config.toml
conditioning = "class"
cond_dim = 128
num_classes = 7
cond_dropout = 0.1
fused_qkv = true
moe = "top_k"
expert_mlp_ratio = 0.5
width = 192
one_sided = false
grad_clip = 5.0
steps = 7000
lr_schedule = "cosine"
Rows from block 7 of a small class-conditioned image diffusion model, named by matrix and row number. Rows with one number within an expert belong to one neuron, the router's apart. Each number is 200 + 30 x the weight over its row's rms, rounded and kept within 0 to 999. All counts start at 0. After the name is the row's rms in percent of the matrix's.
Before each expert's rows are labels from the 100 images, of 14848 (inputs lightly noised), where the router gives the expert most weight on average: "top examples" is what is common among them. Only what is clearly more common there than usual is listed. The data: cartoon faces. In brackets: how many of the 100.
# router: router (model.blocks.7.mlp.router.weight, 8x192, trained with AdamW), inputs 48-95
# up: expert up (model.blocks.7.mlp.up, 8x96x192), inputs 48-95
# down: expert down (model.blocks.7.mlp.down, 8x192x96, transposed), outputs 48-95

# expert 1
top examples: long hair (35); spiky hair (32)
router.1,095,184,209,214,211,230,233,163,237,200,203,209,198,224,224,230,421,203,209,221,210,206,208,211,232,194,224,209,168,212,188,173,170,197,156,216,190,209,99,215,194,201,186,189,212,308,200,190,204
up.59,094,194,199,161,233,181,208,136,207,214,185,199,166,186,235,160,194,198,208,174,223,269,227,223,159,277,239,212,247,211,193,228,177,197,247,162,164,166,210,197,165,184,175,224,184,203,243,207,176
down.59,076,194,210,153,176,207,188,133,198,207,190,199,161,199,232,144,182,197,189,194,161,123,218,176,158,279,159,197,150,222,209,155,203,190,252,249,168,161,196,207,167,222,180,181,202,197,244,201,233
up.60,082,182,191,178,207,204,170,213,209,179,186,196,171,198,215,190,200,146,203,214,216,234,201,235,198,176,186,236,166,218,126,173,152,167,190,197,201,184,201,201,134,214,172,146,216,212,192,223,208
down.60,087,203,201,189,191,190,233,210,178,170,223,197,181,197,219,195,176,248,192,230,173,144,201,168,209,183,208,160,222,229,274,224,244,231,190,198,214,188,232,196,148,193,186,243,216,167,194,211,181
up.61,093,161,197,221,169,208,196,173,209,200,191,211,227,175,185,225,201,151,163,187,161,171,199,206,170,191,160,152,163,225,199,217,200,176,212,164,186,139,167,259,152,183,212,155,208,184,181,174,196
down.61,103,177,179,224,248,184,215,194,170,184,196,161,221,209,180,215,194,249,265,207,262,204,206,206,185,190,225,238,231,253,192,186,231,243,178,223,182,171,175,190,143,248,224,193,219,207,186,211,211
up.62,103,195,168,182,203,167,206,138,204,193,184,214,240,183,179,228,197,167,208,172,250,206,213,194,201,215,148,204,224,236,231,187,182,213,212,214,228,137,172,197,180,170,286,193,217,169,195,245,174
down.62,097,203,235,179,198,227,193,160,185,179,210,188,233,212,163,237,185,239,191,173,136,193,216,212,197,226,235,204,175,244,185,209,216,190,213,192,240,147,180,198,170,222,269,202,216,220,189,254,231
up.63,098,204,221,237,179,178,197,207,227,140,198,153,200,166,180,164,206,205,243,171,197,179,182,139,212,174,202,160,166,208,193,198,218,168,185,203,172,179,208,120,194,176,151,217,187,189,206,219,203
down.63,096,185,186,240,226,207,194,206,185,155,215,263,190,220,168,185,187,208,154,156,206,234,196,263,208,169,207,240,243,196,204,214,167,229,199,197,174,188,189,270,181,209,144,179,206,228,211,214,192
up.64,093,198,175,235,203,203,224,213,213,196,182,200,216,181,206,185,184,163,210,203,238,232,234,175,204,241,220,201,205,240,226,196,203,179,198,197,199,204,164,237,258,148,250,196,138,164,182,182,196
down.64,112,205,231,236,200,208,197,206,174,185,198,210,214,217,197,192,176,236,209,212,153,183,224,229,194,248,181,199,183,242,185,192,195,221,208,195,215,212,172,169,237,239,259,210,147,230,182,184,216
up.65,109,197,205,158,192,216,189,164,164,209,180,163,163,178,196,225,190,165,227,216,244,137,171,183,144,234,194,215,180,220,249,156,181,216,213,219,255,198,202,157,197,194,227,200,181,195,217,196,182
down.65,104,205,197,160,201,186,221,186,226,215,169,225,174,224,176,231,182,232,177,224,146,253,182,228,142,258,195,176,199,225,159,237,210,188,219,172,256,207,195,250,195,195,232,203,173,204,213,208,243
up.66,108,188,172,221,199,130,205,108,203,221,189,206,164,243,178,180,185,199,211,227,155,223,214,201,219,207,167,230,165,186,246,166,198,159,217,172,222,176,172,196,168,180,178,191,205,219,218,220,194
down.66,094,210,207,213,201,260,214,122,205,223,171,179,168,159,175,176,183,196,178,241,257,178,216,214,209,219,212,151,216,198,149,213,208,249,207,204,212,187,175,235,140,234,180,173,210,179,225,249,213
up.67,090,200,156,172,233,189,197,230,219,215,178,204,195,156,173,223,202,229,217,174,209,188,213,177,199,190,194,224,209,189,176,214,246,127,229,197,216,222,150,162,197,200,179,211,249,184,232,224,223
down.67,099,227,245,176,167,214,192,230,180,201,182,176,193,244,183,231,174,164,173,168,204,192,214,213,239,199,211,183,185,196,215,193,156,270,233,199,206,225,153,198,197,195,183,193,253,209,230,230,163
up.68,112,246,171,200,220,132,202,192,222,183,193,182,226,152,184,140,196,205,164,211,185,195,186,168,187,177,182,198,157,183,180,155,193,204,197,162,195,189,194,148,202,158,215,187,177,169,186,209,196
down.68,095,265,231,197,173,233,189,206,184,227,169,188,241,230,194,138,201,183,218,222,197,177,213,217,189,182,212,184,226,198,214,228,209,170,213,236,227,207,185,216,203,210,241,213,198,210,204,224,185
up.69,095,229,175,228,200,194,255,255,191,191,173,193,166,192,161,226,194,186,143,209,217,186,184,242,161,184,248,177,209,198,193,200,236,206,203,228,167,218,228,192,117,251,172,186,268,146,196,228,193
down.69,107,227,244,225,200,228,162,243,199,178,185,203,163,208,159,239,169,215,260,199,182,217,196,153,178,196,154,235,190,204,207,206,169,193,214,175,163,202,225,199,110,141,183,211,275,238,201,235,220
up.70,095,190,209,186,213,261,197,299,211,177,182,172,213,245,164,203,188,240,215,184,216,147,173,215,209,228,209,159,228,227,151,207,250,197,198,269,188,238,199,122,211,232,229,147,199,177,226,237,212
down.70,084,201,197,176,193,142,188,291,205,182,194,244,213,149,169,195,163,180,183,190,179,251,172,182,198,233,198,237,173,230,244,177,132,197,209,125,170,225,205,266,207,176,241,269,202,220,232,219,194
up.71,101,163,145,152,145,142,233,231,191,224,178,259,224,162,149,208,202,194,202,212,219,177,243,234,205,197,177,165,169,272,164,171,180,174,194,176,237,215,196,180,148,145,166,184,185,217,192,209,168
down.71,088,159,241,169,267,245,201,220,201,184,191,136,231,240,165,197,185,214,192,222,170,202,252,148,211,194,218,239,261,290,215,221,198,208,206,239,239,198,207,197,180,261,152,240,156,194,197,202,213
up.72,094,130,146,205,200,152,215,231,180,215,190,170,175,199,145,217,205,133,146,172,193,199,200,154,194,209,209,159,230,164,167,217,180,213,201,200,224,198,204,223,180,215,194,215,236,224,206,227,183
down.72,097,148,255,204,199,250,195,240,217,200,206,232,173,202,133,221,191,271,265,176,195,211,186,243,185,217,193,242,174,169,230,176,205,190,210,200,218,191,204,170,166,172,193,186,230,189,192,230,223
up.73,085,176,186,194,176,174,203,150,227,191,179,209,154,199,187,193,174,175,203,244,190,210,196,169,223,208,241,241,216,270,173,176,206,194,195,255,154,195,190,172,231,162,191,186,199,213,176,248,221
down.73,104,186,210,200,226,222,186,163,175,189,200,193,160,209,198,189,185,227,190,248,210,192,192,233,231,201,161,168,189,263,230,230,195,201,188,139,140,196,191,239,227,241,193,197,208,191,179,262,177
up.74,099,223,201,193,188,156,176,277,202,193,182,224,170,227,159,228,182,206,145,155,174,189,237,265,207,257,265,184,202,187,174,200,181,183,192,185,204,227,184,138,185,193,278,195,205,171,220,209,166
down.74,091,240,199,205,194,236,210,284,196,193,200,179,164,174,178,241,201,193,246,179,222,215,242,134,213,257,131,204,211,190,223,201,225,214,179,205,195,233,171,277,188,208,275,180,226,214,234,227,228

# expert 0
top examples: orange face (54)
router.0,104,177,200,196,212,164,155,222,169,211,185,183,205,211,204,199,132,189,218,232,261,171,187,211,180,176,145,181,221,184,217,246,277,254,289,194,226,138,295,270,175,218,213,195,188,156,208,200,150
up.59,119,193,149,192,188,210,231,202,182,165,183,177,194,239,210,209,243,203,198,228,248,227,190,190,200,213,186,184,233,236,198,213,256,215,255,222,210,180,246,192,227,131,231,159,209,204,219,182,176
down.59,102,186,243,187,218,216,192,181,231,173,107,222,198,171,193,197,282,217,219,221,177,193,176,212,194,193,233,214,163,230,184,178,141,176,273,185,191,158,239,194,215,254,206,244,199,163,209,178,240
up.60,127,162,268,193,223,207,146,217,241,274,167,196,202,224,210,177,230,238,182,199,193,210,166,230,177,159,171,241,218,159,222,172,194,222,187,190,190,244,205,162,193,229,173,222,192,158,198,177,185
down.60,086,151,147,183,180,201,265,203,161,267,295,215,199,180,200,167,74,161,212,198,217,202,167,188,161,177,225,186,171,175,182,212,192,201,204,201,194,238,237,231,194,179,181,205,169,244,204,172,232
up.61,107,181,247,219,205,207,128,155,220,267,147,225,247,220,237,191,220,254,157,182,215,186,168,239,122,194,200,215,178,226,215,165,204,161,192,161,168,239,215,167,223,198,183,161,140,180,223,172,183
down.61,083,201,175,227,197,178,188,166,219,271,223,183,253,199,247,171,148,159,196,194,198,207,183,190,127,165,198,219,255,246,197,217,182,222,215,218,147,197,242,177,222,185,182,246,197,189,249,185,172
up.62,066,228,208,154,218,227,281,228,194,210,140,212,206,204,224,227,258,220,256,247,219,214,231,209,201,189,201,193,174,204,148,166,218,198,165,241,198,189,164,204,167,166,208,231,222,235,187,225,236
down.62,133,194,175,175,206,194,135,215,205,202,208,211,198,209,198,191,0,206,192,254,198,203,223,187,197,199,201,198,249,209,249,245,208,217,153,177,184,157,214,198,166,245,205,199,196,215,165,233,172
up.63,102,217,155,220,187,220,261,196,232,226,195,210,200,271,198,186,255,220,194,195,192,212,199,189,259,215,256,204,254,187,193,214,195,176,159,200,220,233,230,165,248,191,212,214,206,215,218,187,224
down.63,126,209,234,235,206,188,151,199,167,211,157,190,194,140,199,174,203,186,198,203,200,197,195,211,252,212,149,195,150,183,202,198,211,230,149,186,216,227,225,246,245,226,203,182,206,178,223,193,165
up.64,120,237,231,208,152,191,179,169,163,166,172,236,187,199,201,188,214,174,194,270,178,205,191,100,203,157,163,215,178,227,211,186,191,178,168,196,201,157,161,214,148,181,199,238,204,242,191,239,196
down.64,069,215,177,213,247,224,232,189,241,161,201,180,198,202,186,184,193,246,221,248,226,197,179,295,196,154,247,190,219,225,188,186,189,216,205,197,198,161,173,186,127,232,184,185,196,198,184,218,218
up.65,110,212,227,192,211,180,151,246,256,194,176,192,214,216,160,130,220,169,191,193,189,188,203,147,202,164,177,164,223,180,199,210,211,176,171,186,249,239,212,219,150,199,168,211,169,220,177,189,170
down.65,065,203,184,207,178,208,243,217,129,200,187,240,202,176,154,130,148,238,224,199,211,217,210,240,197,173,225,244,175,200,202,175,182,214,195,213,241,256,211,186,167,208,190,212,147,186,199,193,227
up.66,141,235,183,205,200,195,201,211,148,220,184,211,249,139,206,255,207,193,257,185,203,152,222,190,175,161,183,176,152,123,189,202,194,201,201,199,194,174,212,226,181,221,195,271,210,227,189,202,207
down.66,085,240,211,217,186,194,233,244,249,218,138,180,245,240,201,241,229,202,141,179,188,242,211,196,170,152,226,220,215,136,200,161,178,187,225,220,212,176,226,182,161,175,191,148,201,183,184,180,215
up.67,162,192,202,230,168,199,198,192,232,196,173,211,186,217,148,205,193,153,181,183,204,156,190,195,179,128,172,134,208,207,187,196,193,186,159,178,173,196,183,214,196,247,169,216,193,258,149,236,189
down.67,106,191,194,231,217,212,225,213,165,202,128,188,185,174,148,200,184,252,229,184,179,234,190,196,180,128,242,264,171,214,209,186,191,202,184,223,193,206,198,189,183,148,176,200,192,154,155,231,224
up.68,132,225,233,139,200,202,109,198,193,246,173,184,176,215,193,199,213,189,203,190,236,161,167,190,133,214,215,209,225,189,214,201,183,211,191,220,207,232,193,119,160,250,196,231,198,190,201,242,127
down.68,122,207,166,147,199,192,290,213,194,246,211,222,194,186,192,195,155,198,202,201,152,238,160,209,139,200,207,190,159,193,180,196,207,183,194,197,223,233,221,289,169,162,202,166,171,207,199,236,281
up.69,120,211,261,178,194,219,118,217,223,243,173,238,218,215,201,167,236,188,188,221,184,220,215,184,204,228,221,228,243,204,162,214,169,194,177,195,183,221,187,246,216,246,181,238,77,226,186,228,131
down.69,172,201,159,185,199,187,299,235,183,240,239,164,220,201,197,181,124,203,212,199,200,177,208,211,184,237,182,172,154,199,225,194,222,203,199,214,195,227,205,185,209,162,186,154,77,174,181,215,281
up.70,048,238,199,198,227,215,156,218,157,197,124,245,219,172,192,216,197,197,218,217,181,214,243,159,208,204,205,202,186,199,206,229,198,223,228,182,150,178,199,293,233,197,155,238,143,239,172,213,193
down.70,104,203,189,196,186,183,138,177,164,159,238,207,196,183,213,210,388,227,204,186,194,184,197,165,220,234,174,203,216,204,224,209,219,191,140,183,197,193,199,256,224,209,238,201,280,268,219,196,168
up.71,107,230,181,117,175,207,193,172,144,185,215,190,223,191,203,241,208,168,203,173,197,183,146,192,148,208,193,233,218,131,181,158,176,198,213,150,188,194,163,211,216,214,213,234,131,215,223,174,201
down.71,129,226,231,127,216,183,199,198,262,214,174,201,212,200,207,245,265,219,174,180,178,209,150,203,141,198,215,161,164,145,197,218,188,176,241,252,209,193,161,182,219,160,236,169,148,155,224,161,197
up.72,135,232,217,183,180,235,164,182,156,183,185,211,167,163,176,232,203,190,228,223,203,155,193,153,181,163,202,201,194,200,185,200,178,212,167,243,139,167,184,145,199,216,160,271,195,213,204,281,183
down.72,085,231,175,182,202,172,261,220,245,174,189,181,189,234,178,227,170,203,167,222,175,238,192,255,188,162,205,189,199,206,212,179,199,170,191,166,151,165,215,270,192,204,167,131,191,174,198,268,231
up.73,102,227,199,178,229,235,177,234,232,178,179,174,188,193,161,230,256,194,186,202,195,209,243,257,166,207,242,199,180,240,174,224,227,178,238,210,176,234,152,203,201,216,177,173,220,153,211,217,224
down.73,082,221,197,185,200,189,246,208,163,195,286,224,185,221,174,203,53,195,214,186,203,200,216,162,165,211,193,209,206,221,212,173,177,223,261,187,182,213,192,171,169,164,181,238,215,246,195,213,197
up.74,063,186,159,191,163,174,188,198,193,165,184,214,230,204,154,238,208,224,149,223,143,134,157,214,202,171,170,195,175,209,181,183,210,161,197,173,199,250,160,228,201,207,117,175,187,265,231,203,153
down.74,114,195,223,167,211,209,206,192,207,169,165,178,249,209,138,215,135,152,230,233,241,236,150,181,202,219,211,212,246,206,215,198,200,238,222,200,211,227,205,211,201,240,133,234,214,161,250,205,238

# expert 5
top examples: blue face (48)
router.5,107,175,171,178,200,142,218,190,170,214,202,164,176,217,179,191,107,174,205,213,248,165,182,197,169,232,194,167,201,184,194,213,242,199,233,179,213,154,263,180,182,183,224,208,186,104,205,227,135
up.59,101,194,143,207,200,152,188,190,135,187,170,189,237,115,124,186,183,195,188,153,165,133,186,165,167,212,179,232,218,162,258,229,195,205,209,194,245,185,160,218,183,181,208,185,199,152,217,180,205
down.59,118,187,202,227,181,237,245,173,236,201,234,173,232,232,157,196,226,175,213,157,221,222,174,196,188,225,234,152,145,168,111,163,187,180,199,217,255,183,196,181,214,216,233,225,183,170,221,159,204
up.60,092,200,240,171,230,231,198,157,187,168,151,217,214,190,203,186,161,189,158,221,200,171,232,177,178,233,206,240,209,167,189,230,178,190,191,194,173,207,219,155,204,213,203,279,179,215,173,202,194
down.60,094,203,241,234,220,194,180,236,197,230,245,208,197,186,190,239,371,197,121,192,211,185,192,190,208,176,189,232,219,248,212,217,143,200,235,185,194,176,199,158,218,199,202,272,236,185,220,172,182
up.61,091,232,214,246,190,193,177,210,237,209,177,210,158,201,161,210,214,186,176,173,110,160,219,214,200,179,199,152,153,215,171,140,166,133,126,195,156,243,208,159,183,204,150,208,200,173,175,215,187
down.61,125,224,136,254,216,194,223,195,131,223,261,191,183,160,196,193,99,218,226,196,265,244,225,174,224,165,182,228,232,216,218,261,225,263,139,210,163,268,207,222,229,176,161,189,181,186,168,219,196
up.62,084,192,182,200,195,178,187,187,228,206,163,169,223,176,159,190,159,248,212,117,179,144,160,208,130,243,203,146,180,163,179,234,206,149,185,181,223,213,180,167,168,238,179,162,225,148,228,185,181
down.62,135,218,166,235,178,183,233,226,150,165,208,189,225,212,183,198,133,133,202,124,204,230,164,170,150,233,171,206,207,201,219,150,208,251,177,208,246,238,216,246,164,164,169,236,248,212,251,196,191
up.63,091,217,215,202,243,206,215,266,226,278,211,212,223,188,208,219,247,196,202,172,203,226,219,224,207,201,219,241,225,202,229,165,167,226,152,200,215,239,221,237,210,214,225,269,177,234,183,217,198
down.63,059,162,231,182,222,214,207,200,207,235,460,220,194,222,182,200,0,204,191,196,208,215,195,213,189,203,209,218,186,196,203,203,190,182,202,196,196,183,244,190,189,192,218,198,176,217,219,204,254
up.64,111,229,234,175,204,230,155,181,194,205,183,208,190,201,213,221,255,223,175,206,194,200,227,183,212,258,262,238,181,212,207,170,132,166,142,218,179,218,171,108,237,184,191,219,208,217,207,241,197
down.64,108,245,191,191,209,199,182,200,192,208,153,170,193,194,212,214,83,183,200,210,205,209,215,238,227,250,139,188,226,210,213,267,285,233,123,185,177,220,203,252,229,214,223,139,196,203,198,264,211
up.65,069,182,177,181,204,194,268,187,147,188,137,216,203,197,209,199,147,200,252,207,173,169,251,174,200,205,191,175,222,179,208,217,217,197,202,212,215,183,190,224,184,194,212,232,182,218,113,181,232
down.65,087,204,222,151,200,223,259,187,183,225,171,224,185,204,187,190,211,218,258,193,179,192,165,181,171,188,192,226,257,232,212,233,199,178,225,209,198,204,207,248,198,193,186,224,233,187,209,213,247
up.66,092,186,169,188,189,231,252,151,238,144,134,185,188,237,213,207,183,204,176,200,226,162,158,254,240,193,175,171,166,214,215,180,226,192,169,196,225,211,187,161,288,193,222,165,187,256,185,170,229
down.66,084,227,191,191,167,210,240,220,225,232,168,160,219,215,187,193,387,176,168,191,181,173,234,240,171,236,163,167,161,209,197,180,211,214,234,188,188,201,222,187,103,164,195,174,223,187,183,221,245
up.67,142,239,234,178,222,205,149,157,233,176,171,190,215,194,201,174,205,208,192,178,213,210,187,176,136,277,246,196,227,208,225,226,188,124,199,206,203,241,192,144,189,158,178,200,204,172,190,167,178
down.67,139,244,177,170,177,198,215,186,156,174,176,210,223,204,195,184,101,190,217,197,192,191,194,198,150,300,149,197,148,212,175,158,219,281,182,198,207,244,204,254,207,254,202,189,189,229,178,178,216
up.68,094,224,178,230,250,210,268,214,217,223,141,213,230,211,240,244,205,188,193,168,201,231,224,229,218,240,204,195,211,237,170,213,214,181,194,240,166,199,214,233,189,187,231,216,173,265,226,206,203
down.68,079,193,156,191,213,159,260,220,193,214,179,180,167,196,167,170,336,179,176,245,186,205,186,242,180,191,189,160,204,189,182,186,213,165,194,215,243,231,191,265,194,178,223,177,228,197,187,206,216
up.69,079,178,184,208,161,202,249,251,184,174,78,209,183,213,218,196,134,207,222,193,207,203,204,177,204,209,212,191,168,186,179,222,189,179,142,172,218,195,187,139,194,164,246,223,247,107,169,192,211
down.69,074,221,167,201,170,207,257,222,172,257,356,209,227,218,209,217,263,174,205,184,194,208,218,184,186,208,194,206,175,202,187,220,192,155,246,205,213,215,217,113,198,117,154,202,183,170,224,208,232
up.70,083,279,218,152,259,209,228,201,177,211,143,219,215,225,192,203,175,240,219,207,159,129,178,187,205,209,181,176,196,230,264,198,227,197,208,266,204,188,230,203,190,195,191,183,225,232,175,204,207
down.70,088,119,236,223,224,210,222,173,180,184,208,196,191,242,194,212,262,228,245,193,184,151,192,200,214,204,185,206,187,188,265,208,243,224,176,211,203,206,176,212,187,184,206,177,167,206,232,193,196
up.71,106,197,192,213,202,191,173,235,226,175,201,206,210,201,199,213,274,188,197,226,239,215,180,240,162,173,219,211,183,242,134,196,172,177,147,206,230,215,196,176,167,209,176,228,201,169,198,214,203
down.71,082,229,192,205,185,205,172,225,195,203,356,195,204,185,188,183,0,221,185,208,176,184,214,169,185,220,175,204,194,210,227,189,194,198,192,190,206,205,233,182,163,200,207,199,206,201,186,192,183
up.72,081,174,230,180,200,255,300,183,199,210,132,122,204,228,238,169,197,194,215,175,209,203,191,181,202,161,186,210,168,220,200,236,197,213,166,183,216,211,237,206,200,213,222,163,218,231,235,209,220
down.72,086,222,212,213,219,212,287,184,167,149,260,174,184,212,150,237,247,207,237,199,176,203,215,190,202,235,171,174,163,191,219,206,214,216,221,188,207,217,180,259,179,231,189,162,151,208,166,186,254
up.73,128,205,178,181,188,206,238,183,161,203,172,179,166,212,182,207,187,211,186,195,187,174,186,187,208,201,214,189,215,216,201,186,202,193,189,199,149,214,190,128,218,177,212,231,241,199,231,211,211
down.73,113,210,212,206,213,184,172,216,215,201,206,189,206,173,199,194,211,184,206,214,202,205,193,195,253,195,177,191,164,210,183,209,192,194,207,183,169,224,228,268,245,227,215,148,221,185,228,232,217
up.74,150,193,169,169,204,174,185,193,188,154,176,165,177,177,166,207,182,182,176,172,207,162,181,187,142,221,174,155,182,180,168,238,206,147,214,191,224,179,150,184,148,198,189,130,210,153,192,176,202
down.74,121,213,207,196,188,205,258,203,174,173,164,211,196,197,155,194,169,202,207,178,169,215,189,189,157,245,203,212,186,190,242,130,162,235,229,213,247,201,191,207,159,191,183,264,160,226,196,189,202

# expert 2
top examples: long hair (39); spiky hair (34); red hair (26)
router.2,095,184,210,212,207,230,234,158,236,198,204,209,196,224,220,229,420,202,208,217,208,203,206,209,228,191,223,210,167,210,189,174,170,197,155,218,188,212,95,212,196,202,182,190,208,312,198,191,205
up.59,116,232,223,171,228,166,177,213,206,189,188,181,212,180,203,259,198,161,198,159,149,177,201,203,229,193,209,144,195,166,192,218,188,199,204,154,171,205,250,231,187,195,156,180,200,108,207,194,205
down.59,098,247,162,170,176,229,234,240,202,183,165,188,222,214,207,270,194,226,192,171,248,200,219,208,239,196,177,243,203,159,206,156,214,196,193,240,186,219,257,188,181,216,171,203,217,269,203,211,195
up.60,097,190,187,180,202,163,228,167,229,240,190,194,163,254,198,176,205,138,163,261,201,184,247,124,223,167,208,121,182,243,180,140,212,183,209,214,185,213,177,215,240,184,204,204,171,228,164,218,230
down.60,097,189,217,186,208,256,192,166,183,218,199,215,155,167,176,177,188,261,254,245,204,223,228,273,199,163,202,276,220,227,230,262,193,224,200,186,187,214,180,219,224,230,205,195,167,176,157,203,181
up.61,093,172,185,154,212,209,228,222,210,194,178,166,122,226,208,156,178,195,182,219,213,239,168,216,204,223,178,163,176,249,217,251,219,230,237,213,142,232,232,187,229,220,215,167,240,220,220,190,171
down.61,091,155,234,147,212,198,158,196,196,197,192,224,121,180,208,139,163,215,241,195,192,152,155,200,192,227,212,237,227,240,181,161,196,187,207,197,140,227,206,221,231,198,206,242,233,180,212,190,219
up.62,094,224,169,166,202,163,140,154,172,202,191,168,223,201,185,203,207,193,163,174,207,206,203,140,175,242,212,210,227,178,217,236,196,209,222,262,183,215,192,201,200,210,241,201,200,152,155,217,223
down.62,099,237,229,184,182,225,241,193,215,207,196,215,235,189,181,222,209,198,230,182,168,190,217,246,180,266,160,177,152,190,180,154,192,192,231,131,210,233,204,209,197,187,256,194,205,214,164,236,173
up.63,116,199,188,150,163,177,179,181,186,174,190,178,188,230,199,231,204,169,214,230,225,160,149,159,226,167,187,200,191,191,223,210,219,208,202,172,186,183,179,226,198,198,182,167,184,111,148,150,185
down.63,091,208,204,157,247,224,210,190,219,176,179,212,184,188,221,245,186,235,158,228,142,235,145,246,237,170,199,179,211,195,166,169,168,199,200,225,195,177,196,199,185,233,197,219,199,271,140,156,196
up.64,090,191,182,205,211,177,205,191,183,185,176,148,236,176,209,206,225,187,212,232,241,175,193,220,163,208,145,187,184,195,194,237,213,188,239,150,200,173,253,229,183,209,185,135,226,223,174,188,154
down.64,093,185,204,213,201,214,189,192,213,165,208,254,241,234,208,212,187,227,182,228,156,221,199,172,158,221,256,203,232,187,207,162,196,231,220,267,221,174,254,196,182,206,210,267,212,180,164,183,232
up.65,087,186,203,222,167,192,258,195,203,203,187,177,191,221,201,159,197,225,186,166,203,177,155,170,196,175,198,200,234,130,257,197,173,230,147,184,185,203,221,175,253,187,187,250,193,211,208,162,170
down.65,095,192,194,223,225,199,139,193,203,192,225,226,205,199,194,167,172,181,208,178,204,233,166,229,208,173,206,202,175,141,150,207,232,171,146,215,177,202,203,237,246,214,197,133,204,184,204,178,225
up.66,094,182,170,216,164,154,224,221,213,213,183,254,211,228,222,164,204,230,206,178,174,166,166,145,235,207,193,156,218,178,207,170,179,171,160,199,256,216,219,200,208,204,172,187,171,175,254,210,156
down.66,089,190,224,219,235,240,167,199,194,209,192,162,213,168,206,151,191,180,189,169,228,233,164,264,242,203,211,246,183,178,182,224,222,222,152,200,250,219,208,200,221,202,181,223,158,215,247,194,232
up.67,095,234,131,209,214,162,236,143,215,187,190,167,190,228,222,202,195,207,169,237,214,247,204,186,182,208,217,153,225,200,222,219,198,199,232,189,220,233,236,206,243,159,179,178,233,233,127,148,220
down.67,087,238,272,209,182,226,163,152,188,197,213,230,191,169,210,198,196,194,232,250,177,139,208,210,167,217,184,236,165,209,182,163,188,204,239,197,230,237,233,183,242,242,179,220,239,156,118,148,173
up.68,094,207,246,207,143,211,201,188,220,218,177,222,174,187,232,225,179,193,154,201,217,166,179,201,165,202,211,197,232,250,209,180,251,181,198,245,151,211,187,210,234,173,187,189,201,200,226,212,183
down.68,094,207,140,234,246,181,188,218,165,227,213,148,173,203,238,235,181,199,226,209,186,220,193,177,180,190,184,192,178,251,195,218,150,217,186,152,168,231,187,197,226,231,198,201,219,205,228,217,202
up.69,110,203,241,116,201,167,185,185,199,229,191,222,147,157,157,176,203,184,227,187,183,186,210,211,213,172,167,212,224,183,211,157,182,181,224,201,148,184,178,180,164,197,208,223,192,199,112,159,225
down.69,089,211,154,128,198,228,226,186,176,213,216,188,155,218,156,188,223,201,171,180,201,209,211,183,214,186,238,202,160,183,183,238,211,207,245,208,157,192,173,226,177,199,216,188,193,199,121,145,174
up.70,104,157,169,164,217,207,138,150,210,148,175,209,212,224,190,186,186,210,226,229,229,170,239,160,215,150,213,215,179,163,221,219,193,217,178,200,211,190,223,141,184,223,153,165,176,203,208,194,187
down.70,084,157,210,142,165,193,213,154,202,198,173,177,217,188,179,172,154,196,160,209,179,231,239,250,210,156,183,170,219,165,173,169,198,186,174,209,185,191,230,229,187,184,156,232,195,190,200,196,192
up.71,105,230,167,165,179,213,134,193,197,222,191,265,201,187,159,203,220,221,186,215,179,209,177,219,212,182,186,187,218,237,188,226,223,207,249,202,184,195,202,235,182,194,118,197,205,134,154,170,177
down.71,095,234,239,160,218,187,252,198,209,218,191,119,210,196,160,227,221,175,220,229,214,160,175,179,209,201,207,194,169,243,201,164,169,189,252,184,198,204,191,176,195,215,148,195,195,248,167,166,211
up.72,107,178,173,197,229,225,198,216,181,201,183,169,234,246,214,179,180,207,223,174,196,247,197,198,169,235,212,149,229,225,161,221,229,180,190,229,164,176,215,192,133,200,180,178,165,239,217,244,230
down.72,096,182,227,203,173,170,171,227,208,204,184,228,231,152,200,187,180,192,175,169,194,154,179,191,182,232,198,243,158,224,234,179,166,230,175,180,161,193,199,212,148,219,184,218,164,160,219,234,155
up.73,112,217,214,213,234,145,158,246,236,217,189,194,177,198,139,169,183,202,220,232,211,214,244,131,204,218,248,257,193,209,175,226,171,231,207,170,152,229,165,209,150,188,162,159,195,175,143,164,191
down.73,090,215,192,215,179,238,234,232,178,212,180,211,182,213,140,164,182,206,179,217,208,186,237,275,200,202,156,159,222,216,223,162,218,180,203,226,141,223,159,207,154,237,148,232,200,228,146,174,205
up.74,105,155,238,210,217,205,194,155,247,205,185,191,188,241,178,196,193,180,123,225,192,227,205,193,241,216,163,183,232,224,190,143,155,190,171,245,168,205,168,213,225,154,183,163,177,178,156,247,225
down.74,107,167,146,220,186,175,191,171,135,195,217,200,170,143,196,206,209,208,262,233,203,160,220,196,260,229,219,198,173,256,198,246,229,193,174,140,173,223,174,212,231,244,207,226,204,211,174,255,174